From a checkpoint of a small self-supervised image encoder: trained on made-up waving flags.
Rows from block 5 of a small self-supervised image encoder, named by matrix and row number. Rows with one number belong to one channel. Each number is 500 + 25 x the weight over its row's rms, rounded and kept within 0 to 999. All counts start at 0. Numbers have three digits each.
After each channel's rows are labels from the 100 images, of 14848, where the channel reaches its highest value: "top examples" is what is common among them. Only what is clearly more common there than usual is listed. The data: made-up waving flags. In brackets: how many of the 100.
# convs0: expand pointwise conv (model.blocks.5.convs.0.weight, 384x64x1x1), inputs 0-63
# convs1: depthwise 3x3 conv (model.blocks.5.convs.1.weight, 384x1x3x3, trained with AdamW), a 3x3 kernel
# convs2: project pointwise conv (model.blocks.5.convs.2.weight, 64x384x1x1, transposed), outputs 0-63

convs0.269:547493541470465503468537482521507488522489543473529463487475473473512477515504505512504521488494510493496483491518460525546544520473472526463517528486499561511499505499492488545499528503510454
convs1.269:467505503494471549517470497
convs2.269:510479503441460482487505489475513456463547523503537490519512524552494484507517507518508523512477506500464502530487443526494544538458494469481509502481469545514496476527500510499491485476510518
top examples: white (50)

convs0.169:500496495519473469531533496516522479542524500472488512502508488482501504490520473536531476508503514459523498518489468580454517504457498519529490529515541513496514546515486463536452505501496506
convs1.169:489495477541486462491504539
convs2.169:480436464518534490511504547507537488503493520475486468535504501477482517454538488492496492497522506447464510515500513519458491493468468490510510539500511480514492533493487463541497521549515470
top examples: black (60)

convs0.117:510543492569507510522499502497513487473517505495486498492490512490467485490537516504532527523482533493498534479476495493497507503488499464503474446510526408518510462511489523505488484559479478
convs1.117:541498487506470454475509510
convs2.117:538499476511500510524497506507479462465505516478485521514511484485464467471473509476497534499456532536481501500521482494491508513423535455493471474480527448460488490498465524474498495525516480
top examples: white (53); diagonal band (25)

convs0.100:487490542510478459508501498490499517471516491452473488459552524511487490547505508520491493516489519495534504494470532499468486478493511469510554484506526515487492500477523511537504455485431543
convs1.100:480531476498512495523450522
convs2.100:473506511521479551473492498528503522493447509490528464516476496491508484486463449513472507502484503498500462505446449497517482510485477513505508516489475542524533502527533452498513525556477494
top examples: three vertical bands (63)

convs0.250:462487486488524484523498494486526549527505498547509501473465469476529519509476490504472506537454522538483482479499535477495510510444514521498515517497509510541495456501511483528512481468452450
convs1.250:485474512521478461533519474
convs2.250:488508531446516468529474467486482522519507558539515494494465517501558490520509495517489499492472515535473485507505486478505487498489499489480528471533489561490444503498532523501489531459502475
top examples: black (49); diagonal split (46)

convs0.231:489481465470473489505484542464470450481494511505522496530511509510493494477495482463537523502510490518500464467513548460487491531536512457486493522480551492459462454506482479525501483495476480
convs1.231:523486536488465485537489525
convs2.231:478524472542471430502480526515494472559470511489451519480508507462506492537462475533489493492485495513449468499485546503489485505511478536495488456515483528497509514483503481514505480492506473
top examples: three vertical bands (35); offset cross (29)

convs0.7:487494496531487463488459483497498524496537522514495488454537532521514499477460471511533518510501540541544517459508525532526547540481473533513506471486530489501543482507473508488508479516497476
convs1.7:480467474463492508473508534
convs2.7:472448532520492490477458503489482490496488484504480473500479530477509525533470544518503496479550469502490529473513502490529501513482494503503504469471486558498545505510423533473473493508510517
top examples: diagonal band (26)

convs0.42:492471459481495490496491459543478498506471475467536470516508481501468508494467479496516508501491472515483434520508505538506495476479482471490528479451464477509494512468504529562478490462485477
convs1.42:510503531524447470501506515
convs2.42:507471492455489498547503489515527488483458504484522499456479483504533470519496500488483571542463450505471482541507488493478535506474484469478515501542483477489472496501526512527489531482525489
top examples: white (66)

convs0.168:514520501535501495476552464493533488504503503481525527510527529511512449482526495479529541513485527522519516493493494489548511490515485471534501501520544480484540455475519529471507514483449548
convs1.168:501513512523554533517520503
convs2.168:504513517480487520534477527508462524475509502486499491470460485508503559531466496538477507460548493509503504499504499499473479550508503524474484500519465527469501545515509472476480476504528433
top examples: emblem: no emblem (81)

convs0.183:469500504514489451442462508477507520484490494467466510547472493489525499500478454531528518529527491520488545525462483525550467505486491482525476498492461534498534495486473528522504493489507518
convs1.183:507519475524449518476498523
convs2.183:465553452500500488492512502484513511487541513488480457496488492507494525483551456447503470540493517450458522504517497498511507513492485479494500534507516483491436515484480481522507477497489550
top examples: saltire (87); emblem: no emblem (75)

convs0.319:462476488497514492496498477486486470515528500480552486543488522438503486543497521502497508537540531471482517496551531493479496499488493506519479486537493490509529469482554482510474484556509522
convs1.319:519436496484508507500528493
convs2.319:498508461479509457514539500521494482511463554467498483508489529463453487470523466492487519501511512496456487485457477505510502500513504506553556452540517523478472513523498464484493512505505492
top examples: saltire (33)

convs0.274:523492463523501507434525503500501506448505536527543468547517497516489473458517474513542523489488514514485546454509490510495520487529517503487463525521518514510463476516510456504488524499475501
convs1.274:508549514477500496482470465
convs2.274:509542523476520461519501458493485513554475518463467474522482481563488507514512520541470483519536471486478528517524497490523515507485530524495467493499531525511461516490487489511465497492548520
top examples: emblem: no emblem (84); saltire (61)

convs0.233:496465513487521507507503505479509543476505519456510441512516515494484476501467508501539488487507517487515456496523507497527538490501470499518505559488500499436498472493441492476481548457522515
convs1.233:474473479470485538501478528
convs2.233:505499518471499497504532486506457499464511531508519495493553515547509501466506536526476509505514522482494486511494498518509512472490516524523448501514501533446493461463502471476527506415490486
top examples: gear (32)

convs0.147:514486502502518528475512502444496498497507483486515479493536487527528549501543523449465533499479502503530502493481481484479503540440519518525527503489532538530472512546482469521513510539480500
convs1.147:529507520516540534528501522
convs2.147:496543475509476476481474476524510480532530513458505523444497519474506461498438497490498477519523472512456510548506525516521490517520533523491492461524489473495521517504507505471452486516532480
top examples: three vertical bands (92)

convs0.197:525498520530510488489470463553534540489458494456538528487443480505491517505484503507467513521519502514524522487495488511489470533463478476489506451509496553483503461467508522510482476519485477
convs1.197:490502523447506532475484515
convs2.197:493529491481473466517514505500472483546502469476490494508516488497488501500505516543535497495486484501450530487491517469471492516510511496555479474498546481525497541477483535534555444478470466
top examples: two vertical bands (47)

convs0.76:483509462495510457472497534487501490551488467491523462486496472474489533507497538505496466527496522527487486489535524525529557499485490501506531548497493495459530525496491505538459447487523502
convs1.76:476474469490528488471474472
convs2.76:480463545515548478495473491489503501488560516516500527500481484486499495517521496533524477500542548524497551509473475533503533481509530523517503510487482461522524497519484541486547544486518510
top examples: quarters (33)

convs0.60:511486508503480547479521484494502490531513534510523506488535492523542504461514504512510509534481541545494544468544516529542559512506513543521537487499517491488550494483541527516489513505490508
convs1.60:493508480534502455537477492
convs2.60:507508505498517493480544466496483539504542491471534483513500517520503438518512516507489525481502506501546491524462514501538477471517531474500462498509510471458515472448523496447510482537468517
top examples: black (52)

convs0.273:489548487543503505487500500438482521491568497526482505510511495458488494502542474461537502506515464516481499519539544506520507497533488513543480488457523511512513492476479488468487511531472493
convs1.273:477538462506499507510460522
convs2.273:479505530522495524514520498534475501482442510476512445491507498486518510494456488518492485518475514495522465480436464478504484487472449530488509502498470541517515485542506465492524517525453501
top examples: three vertical bands (48)

convs0.322:538483492538456527507489490490522509513512532542566475487524485504553504490533492481541511499489487526496509492478510496527490537482534530530507507508498472504525464522539490526496505445534527
convs1.322:476512527446510533495499494
convs2.322:526528538492539479513487491466496488528494478452507533492494528524457469498511450504438514507536494489538500517495497499538462479533464523489465524535517482482505484483497476475490489498481458
top examples: emblem: no emblem (78); black (59); three horizontal bands (28)

convs0.17:545501501477500513499501500505481466471560563484530500489501485482523554524507497494477498506510529537538536507487487506462458485523541524469517511517480536513496499525478476506524542516533490
convs1.17:496484510518463519467539476
convs2.17:490539518492521535525462523471543505505505518448530499492530509488516466540488490495478538508461532498519527529478520517481509505526509489535509523487461483515448517517483495506512540538531541
top examples: diagonal band (53); white (48); triangle at the hoist (28)

convs0.73:509555489522504529500488477470472497512515497484497448446464512484535562470514470438481525459498528517533513523509456502477520480472500491501507502508522493491471506509470475493497514514477484
convs1.73:485455491501540489487465487
convs2.73:506484500497530484452486472498518510482549522485520476518489500507484494524547500477449522456508482517504567528520467482511498502504543462491518506534522463537530498539470479499499530517514493
top examples: many stripes (26)

convs0.11:476496474485510467507495518475467502470520496505504504531455457518500478581527489524483538485525455483495493555481508523486506508480484513498487517490524538516537541473469473465487485509506511
convs1.11:533516486486476500456498537
convs2.11:529500458496484535482573490479522494494524463490524499504514521520528479481490460471510500510521505495483513534433480518482519488494511522530480525508497479535477524471542469507475455489534511
top examples: emblem: no emblem (91); saltire (79)

convs0.93:457545505459496482512496491485494475471518496489496496506496523539474449467494482501475450473476544499536500529509498517508482445511451489486515509500477445498525498460509543499476471514511512
convs1.93:527510515518491538479455485
convs2.93:509516473503483517538500507499519534493472505510517484526477481532477513476531464438510547484511469455506486532491472504479512504524553491487553474502465515505504479499482468508497431492507501
top examples: white (45)

convs0.146:481436495510481503520527451452490505462523478501502503518592518505464496530507519496511499483503508510493521481531493501460482472469502468476522518516470498480502479485474519489483533527521524
convs1.146:482522483489524489522448523
convs2.146:489518531548479507479459485541521486502507505465528483508497496520537461459461456525489480502494471524531477518430485518474512526502495477452482491492476519512514509508537480517500516538500518
top examples: three vertical bands (44)

convs0.215:508486500460462501451535472561506497516540530515483499511495529551520532463520523477485509498476494532525520517515491495467479550475549483486497507510486517513518505476486460460526506486486489
convs1.215:484487494458515552505519504
convs2.215:514466539516515515513497506509516462501492517453473509533560505479484482538454478515513528510462493488470486506499505538524543494493522500524452515487542451493472527480489469518516517469505480
top examples: diagonal band (64); black (63)

convs0.206:491546540480493500500570479462494527479525524473526503469502496495521470458516479515529530514514526496513512458507481528502542472522499502481482527530534476471531496509533489488499440505497490
convs1.206:505496487528452525466522493
convs2.206:499514485541500504482509469455529498492542497440491515490518529497527474448450473469506542492508501503485520529503532456540526480533514488462493465499478458491516486504528519493511512507474510
top examples: diagonal band (38)

convs0.35:484491498463500493508518488497470486508515502486492522487478518478462521491435528504540453480575489528483453527509531464536501501517504497520464495498515465512514488513518506494493473501435502
convs1.35:503504519461461459522507508
convs2.35:536506522509435463499471500520547524514528481517531479474497494468485513472502482492503474458503492498503480494510505517463542513550502434517478476516531505488515498458471504483518507523482463
top examples: many stripes (44)

convs0.236:518516522489487468479570472488493493503535510528494470465516506480464496535572487507456512490529501510505466498532526474504514471483485511480482468475499466511529482484489478497507480556477493
convs1.236:455460476527512518509498510
convs2.236:496507507528465444433507470494506528528531478463517480475476490496499513537497510486514486474490448497467482521487520530533524522486557500512524515505488508516530507477494508514470481535537534
top examples: three vertical bands (95); emblem: no emblem (83); black (54); white (45)

convs0.243:526511474530482504492484523468520461488532521501506474514513531507485517488500460504503453490510479533465527466518472484490519482507500468460528517511543522494442478546514503549494527478462471
convs1.243:517525476534531463500525502
convs2.243:468527498468489494489512513552456511464480512505505539527507477476480483473446472442497556479479492483492492505495525511487458526493493504478496493462473488514495485480497546472521458521527508
top examples: diagonal band (71)

convs0.353:481482463538522463476471538471468527506491522483543546471486486454494517482516505539535502523504518551503513503478492481543557522471506495501503500496530492502492507490476469500532496514539526
convs1.353:491496512524556524520496526
convs2.353:540563539510493509487547508510531512484485462503481479483525509562513472517514498474497490486507505483483472501562509513492465532493490489480521482502440476476470511530515485506451495501492512
top examples: saltire (54)

convs0.57:486494515521511451508513531510505517514533475495447507514472489468480527461471487511475429503515481452479512540510496511474485478479459470508496481509477529506503525464517491543511527496530531
convs1.57:516510482539506444492503486
convs2.57:506538500520501459506508481502531476505527484483514500500521547501490449497519456497471489518516491502529505514464506495522484477518439520517487530510531486500486460450436496487507475515441508
top examples: emblem: no emblem (73); black (51); many stripes (34)

convs0.72:513521510483498532498469495546523511511480474458519549487467458485459512530512477460469530516539485522459491509502479497503484534454488511466515464507514530514508494467522510493473486498456534
convs1.72:505504509451499539477473516
convs2.72:502508466506486473526470502488496491546503451484499480492510468520462473517509494566531525464502485497470513525476475485464496509485510515544515490499487490529473557462491540504541471505486468
top examples: two vertical bands (32)

convs0.341:491516451489476521546543481499508470571522486473508501497509505517538547464497488504504471508472471504527457475512475492507470498515546485523534514510501494541472479535492506503494483537479484
convs1.341:469506534474485504485468464
convs2.341:492501503527470532503525510503499466489482463558495534494503538514523533467496511491538475468521487525548482517496476502529502485510539500567461486527514506490496526510457502533481456497479508
top examples: white (58); flower (37); star (29)